A small autoregressive pixel model, trained from scratch: 14900 steps.
Rows from block 7 of a small autoregressive pixel model, named by matrix and row number. Rows with one number belong to one neuron. Each number is 500 + 25 x the weight over its row's rms, rounded and kept within 0 to 999. All counts start at 0. Numbers have three digits each.
After each neuron's rows are labels from the 100 images, of 14848, where the neuron reaches its largest size: "top examples" is what is common among them. Only what is clearly more common there than usual is listed. The data: single printed letters, digits and signs in grey, bent and noisy. In brackets: how many of the 100.
# gate: MLP gate (model.blocks.7.mlp.gate.weight, 256x128), inputs 0-127
# fc1: MLP up (model.blocks.7.mlp.fc1.weight, 256x128), inputs 0-127
# fc2: MLP down (model.blocks.7.mlp.fc2.weight, 128x256, transposed), outputs 0-127

gate.11:470476492476482504478493505528448475475449498489516516554516490484509492520463457488481523517507545463518509527489455516515498525517478491463517479475509505483485487495515488490497535505495522467487551538487489481487496489501482524525525467529508528476507504483522470571530570506473493526494506457494491487498540478459480493515473508461478452476511457500495516538491475526501541493471
fc1.11:523498496521515487537508513529482516496551494538468538523487472504515526528506492437516494480482466482487436503505465495475525519513495478501526510488460469506479476491493468500482525506561488523479498477462467502501510516489468512499453525492480514509475483495455540481546484513505470481482519541461499500479527508523479511431514515517489501479445492493487507439508532480504473542500
fc2.11:487497521494468529427463517488482518535488544496533511493484507510489479484454505539513475492527548511496505507454472477531495488508496472475496456512501470519477508554503525499514452501480467511531484536505512477476515518520500430479528518482485504533535507509511456493474522555490497498514508474485476528518504518437480495499531483485499481488537523504516517518487435528491494502506
top examples: capital (64)

gate.44:522511504546518505484517524492495527498512491502512529498465506559496511503498441501493484469499538494499492534482486511468535481510500518503522474542527452551485510475495491511537523482517479541478502465486523552506552515491525547471492477511533514482485525518445483482493512501447536488476480546516502490462520539499511486458522469506499495493516474519477472489483520503556520458474
fc1.44:514512511519524491513449508519520494526536495502515503534520477538464521512445525470535482515492524503429494481503483490510545533508512489503499484472486472494459493495492483449506513452505487484513518498554525498520494484552476539535489459480517486485518459498447528469475511522517498515533474513522491540497466495514517506486493483502479529491548486477469474493536537463535514516531
fc2.44:487511518485524460496524495484522512519494519508482510535543485501534484536503549556476474534520478502503481505497463516556493504461480551465477522496502529473546494508516494480492514503446500503458494548438516534513498484480503478499529492483517503505512521463531526508535496521497509513498510524547521493488488493564515544497479465557483478481510522473465492490462516516503479516485
top examples: the character = (27)

gate.14:541501514543513502514480500492557489474526520531501547457554548482455517535458516540518495522523510522532502464483476500532518493536524513530476495492467515476508555524530561508507499494501533533451515500498492507475496484499527507494468480505496530500477516498501483529521509479485518460506504482477486502489497502556461477500477480442514471481492531516526524537518501532485497512482
fc1.14:499465483453504494508495478484498508508482482454484477472462490466528526500484466521427467514499455509450507531455433523463512488510488485506517521501484462529507491515505528506500481492459483468482490484495531447535512470476522512498519484509514488462485494471505520509486484463507493463462499488509489539434495526487496457492506503532479490500511539520505451507501479475452515516506
fc2.14:479511502511485515478506517474500461492499491528515501518506473537445494444476500449498549524520539525518471469523524473524513484459501534480464488490527483487518530489459462526498518539514479476507524513506518529490497527521470468469475489540508533509523490512507472525478505527458489545518520517500470481517498484492514530488560464475531506523514486487509520457489438496512450485487
top examples: capital (69); serif (63)

gate.247:473491454477474482490483475488482544507481465472507472483527482477522464437474503494489472445530513488481470507502512483477472482485514474497482525495486473483518437481499461492459476475465492491536499455512454488508478471493509509460507512526496482506515484512499527521490511479582488503539456495483491497497491493503477484509471502524581470506494510475506494512465520471496489531520
fc1.247:466558466520513465533468526495505508507506512452490470464518524519522464484510531485482490525483541503513536485530521534524525525496538543535456508503478513430505498525512478497505466504496492501488500515505532515480464501509544515527507494516521530498483493525499484511503501518541510514499502471526479489555477468511490509536478478491547455465501477487539518535489514455489496505437
fc2.247:552404485498484508505506476492504496487461472535499530531491485477478530517487462516520495441505448479498522549485468494485481498498476456480534482518512470535523482475465509513487499516529506522476502542540470475507526505529474483466509517534463504519488494451505465484490469504486508500475505496475496518508520513510507477501528520518494481539471554538479513520536512518495521482515
top examples: capital (61)

gate.41:512518520530487496496524568506482494489498546519488513499563473505512532534555517542514551522477542512539488493502539471496519497514502504489479500496461497479526511498538531524471484472519528523476529476497542545484520502470514517526490519522516517495518486504460463458463467480508514517512503535495480527535534525516512492537536509492493509551517520503518478538526529516491517525534
fc1.41:454453493474523501497467507464477504505505489496462504451456479503501471486457497531527485474489514479504471504495507459558462493514502489461477513529483484499467465503479495498523466516483492467505510488494498526443492538480504516512470477488520531491475494501540508459518487504493506551482485492541486546505496462485533493493464479509457509443495520516496466447453473509493540508479
fc2.41:531477525534473474510508469479531525519552529452498520526492509488540514510503506537480493490552477502483500461467569515497520498467503495507495514508503534508534535471465486472451518479473501508514546515514489514524524531537507553495501456515435515480513502492457490466490511515514516463514484555502487477489514508504487469500503483492531504479493473520545502523548508463511498510496
top examples: the character * (46); the character # (31)

gate.206:515491477471453525470490494461506472482515476529471466527525505494481539480487479488531458481493465500504509496474507501495529498537542515517503539461487533491473519488482519514470450528473514468482520572533511521495502499482439489500492476465444510471488472515469486476521473518497466489495471500516511473496496490503472545487446526490498481481507503481466466488497571497496523492510
fc1.206:459525450513526486475475449512499481519542515516489414495506473526480511518480453486542449525560526471487478504509481493517512516509500576506486490482510520472462509526495498511522483523506500516489472483538512497470482515496498491487519480496489487444508451508529512487482437483481479518484457458491493526486461500500464510470494499462513506531478518498501492494502491490486501498510
fc2.206:514517529521464498530504504483484504502502512509504534481488495498508475505482521517521474459485517528507491450485542531475509499502480467484469498484491524507544496493463473459497541533524512518447518457518498523490461535516481536529507504484533497513496540509524518456513541514509502482497551509513481499454513511533532488550477488549473481545483479482542535501570487498502482460524
top examples: dark on light (100)

gate.39:513484516513531521497491571537538512486520547536501485444503527490504491491485481473499538505500500499477499520499533472483499494528491451484558513490517521490481478503528507521504496515522492519510528510511540520471503483482509518519540531466519529472541475525553492514470511514473488478454458476447473547520542473482489481483491461543518481482476484514509508537506513509504476490545
fc1.39:444555513521480505498542503494467497513491455485484482457494494490496490501507472498515504470490487519476495504521504480478511498521515495503450526525490525525474533513491504528479480456489536524493474516477496481446501519494484520512450475513497453463501543511505527496546512515498442464502511502545461504452472577484478456489538531536494490481508501513490477472472478492489531500495
fc2.39:559431513535488492516510481461500507507523529505483536534522479481473488503491482481459507491530506481543482455471496503505503538465455530460523489537514493506505489525495486502515462520523455470507516516492491492490492513507454500474498500483525544536520452477445470507503520531495523462494518484485511501521508482494534519471525526453485512527472533511513468523554515508528507472528
top examples: the character * (25)

gate.193:513478505505527560474473489492469511554525526481520468513476510448523532490550499503481500501456529484483494530507520488482447479502515545479478480491514526473473517490510512520477481457501458503519526459524518485489483496510483487523474492471509497495495492499458462484492506444455461529528516510498504464494539488537499494534503489475460536472502446497492506489503505517472472447530
fc1.193:512490498506507529465508491507521526515555498479546493446491452502445551508508505520492484483484513524492482492506525460497493498481508471517493434519461545444474541484475506503474496529500485513498512488562492486462470475507473482496449482527460502479525503507469515504522542506512481503504530474515486461497470473489495481489507505478469499481461453478533490514504508449472484486484
fc2.193:480528521486467514486520512512475516542464540484521502508472501527468473455467504481497531489503538469535484561463470524522479516489470479517474473504532511503512458492522458499476509523474508493461498511466506484557534517474490522532473495463458454487441519506484535480503456514526491474514514502516476554500528529517477488518514508512483474504475525512456478515483487518494503501525
top examples: dark on light (100); serif (95); capital (70)

gate.82:509525504496509525464525497493543496478465530484493504465481488523506513452501532481471514549418455484474501527515492533503516545484504509506467444484469494482484487513504497455495509520487526541504516521504454498479498500482483471558523512489524507540542480524489549483526482513520505505528499493514496517505521499473538509502496509523485538488461446504511489493483498478525445458476
fc1.82:496539478519526503528502512429500485499527490493528514496465471477497535513507484504464485462451494490454464472465520501524486501500447490516485500520514499476502472518514503520466490479504460478570534482538486502485514497510467492575477474504514477490480500474464519494518506475496535514466498470490483477483454506464508511476476543465512521499505469472504522459509468455478506522492
fc2.82:517492495524458489495522518466559516545491506518513507501524495508515504486531523566493524501509461470536472532495539533503516513481510487491510498458488563513528512473440513485502488535509465488470499525462527514524529521476517535491490464463490516507530480468497511482459537497522492506478538489514509532490510478457476514457528483512515490512449505539478454504473525525518496517505
top examples: dark on light (93)

gate.61:462493481477490455510522484489508525485535496465457497501499470483516485519520527480501526499501534529474485497495525515531505537523516492513484525498553458510561482504495467504454470500506458483471499504498477493488511528507479508493441502505471475516485535465485526464486511511500501506451523525484403517500522521479492481501459493493554520497508520548502510487486470482511538457488
fc1.61:466493500570472510473487511503534503480489490495501529515524510494512516492555523528490500548498522511551498465526493443516522492472492543468476475503517491487506537519501479557512485491516491503499538473462510524543467513519503486547483479496474491517517513482547549497477519504510489559496512512497513465546501473514533498488522461503511491466480490518492519490513516526496445557483
fc2.61:513493521462511492561504527504507524545513490505526492469493459484509534527476482476488495486502514510494551528488475495483506524515522463537451539459510496485518457501486531490546495526495488465505440511509482430456491469501515495487457518509487511490505530524477479512517476506485512475498513430510492547506503511514533470488539533517498509487532510503506462529498499517536540475480
top examples: capital (89); serif (78)

gate.241:483476443527544532516516523464457460465466533486486489505527515494499499534508531480508513502524464522496490467505514513511480480507489488539509517455446502502492526539487515500565501482436483477488530516513520469512519491495528495530480523517505458465528550503469497494504488481488527484519501503528462517486491500487479487500448458478483483513504456511546482529486510445498507478516
fc1.241:500540523495454516456506500510544498532477500495555519499416480477517517490498452509531499495447497490509474497513447477494529473550455481486481489510525484517485503504478458479519492510530556506484484528502492498469501510481450508526509475454479514505512466525479444523511500508504485511509459483468525447500480530515489487533509502526494514500514521513464493494496468467497487516512
fc2.241:503526480501502484500533466491520482459505479482495529529447496556517512488522446474481539496521482478481513517492472486509498486483487499516492480523510500475492512494501497476501539556458495448477509509513472503470469529544492563468517532524523483531485497480516511497523487527512516501537510525533508531514451546463489547451492479510498479444500487498477514550523497479507536508518
top examples: capital (70); the character W (25)

gate.111:536563515522490524498543501511523508465479478512483522501514510456489533486549555501538470495485510515536534534502508494505538528531521511480493531536501473526529464518482529513477472462478505463513496515533524503524519529535523459495477451526487467479541468472509565514511510479521465523530499487483493493459498504471490516520499512477522498488495519503488524476506477542518487461498
fc1.111:499493509542509483509504538505487490529455479516497480500475507513529525546473462458490500533446484537488513516544494473476475458501493528516451432510504493492522469511471505495484517482487543527471542521505477462512507535520471554466536479496524514464514496456485478493514482468480495518480460529523483522509512553522513498475466493521496493522498513507532534486465502510497532508475
fc2.111:507495493439529515473514515514532551459528499434505507501465513498470555428505536524493513488505493450496477511515504507500501506517520496476494500429481492507504510531502495520503528474529480486544479496482473519476492481510507505520496484483510534522533507539519536537543502525520513491536521484530510504472474486504525492542506481510460516493498467468467481552504488532544487504504
top examples: capital (63)

gate.58:482506446486467480468545494517504491423470449491472470517480518470494482516494523533498472450483495468464478492482517506469456535449474503475517496508511502549501478515560521492508491507468510497460507521493457491525448522522483471516504506511498502506482485485485454484490512508506537521478498468492512501472534510498506502472490522482464466477509501509470510459496486490499473496564
fc1.58:472499549543508516516496484531486483466545522496487498503509503497492526502483457491495480541495476466505500478527530495522499467498537455511464519482483503484512551487459508502461522477494545495469506482500461488446497484525519482476482486470490480500496469467478507458433499463509468508496503571510509475532508517519461491567501534489501481500520466505534465496503475491481510523487
fc2.58:523515498477513532491473517514474477515473469515495523534435487567501519518519497513482510478501523506493513506505495506528491508503502536519499519486499504508511462480463516552498505537485446514530512518488485448508507511502473429538506502513488527459434508532522481487517456545468485517542513507492492530464484489496500553492506453520519496468484483527526513512475485537482463489487
top examples: the character * (25)

gate.251:464543512513535486495493506482515494469485487494504490453479548501489543479491510484537487530485482565473532508522501481512547442509525518524460470467506442497494505538518520494514435525481481537561506495473495505539494511526503510474503511484576487541505532533495499502524496482507490501460502492496513481512473513509542530486517515532509508502479486487517518515460529498504496522511
fc1.251:496490487488471448520498506467522501503497473516450523459518554514534462503517545523553483497488470549469515467522545500493502479519476489506514476498486487477544509457504530464527512501525513516463520490494507503503490486478465504487535501461541491518484538513501483489538485498495472540525542518493555499505483480577504500527522486479506518512486501489468547496513521522487463478494
fc2.251:517536543499488512516515495502480548515491545515529489485477420531476491514460448507463535498465571451533486496497492519472453491512558477541511499486502514500476517497481491541489504501500497451500460504503490470494478536497518481487489462511479490520517472497514462495469496497510538526520470491503486500499510465513502482488504488479530488524512464508513491558504512516527485487452
top examples: capital (68)

gate.142:523521553514488474499497501475512528482522504527499493541502538520519519531510512478518503501506478508539530516529472533515533502501494477488525547504493497521525466507519491478516463491476439496511499548483523519515479532538573484494519524508524562528515506494537517492476551502526525510493516479484508473511453462465493512471548480514495533480498542530494494497467544512479525480525
fc1.142:511486479483492461509515496510491509454518495493502482517504526500496497544521534552511487491499534515547486509469478534544526547516517482505500524500518451528507468498558494522548521493491521513500514510495573569506495507507520500476509524522498562525469492532501539485479505500514500459526520442514475482469475530504534502474506516516506446490490486517516503502509547513508511473526
fc2.142:494530502535524526482510485533502518495505478496510531480497465479524495501486542450484528521494503502473518504490523473506499504508477483495489471480464555528488535524497488508477488515518539462526514512495500465495568533502482486540510480459500469433560535494513502507513502508502475538489530488525479573496574498488482511471513482470470530495519534516502493523475486531509486493531
top examples: dark on light (83)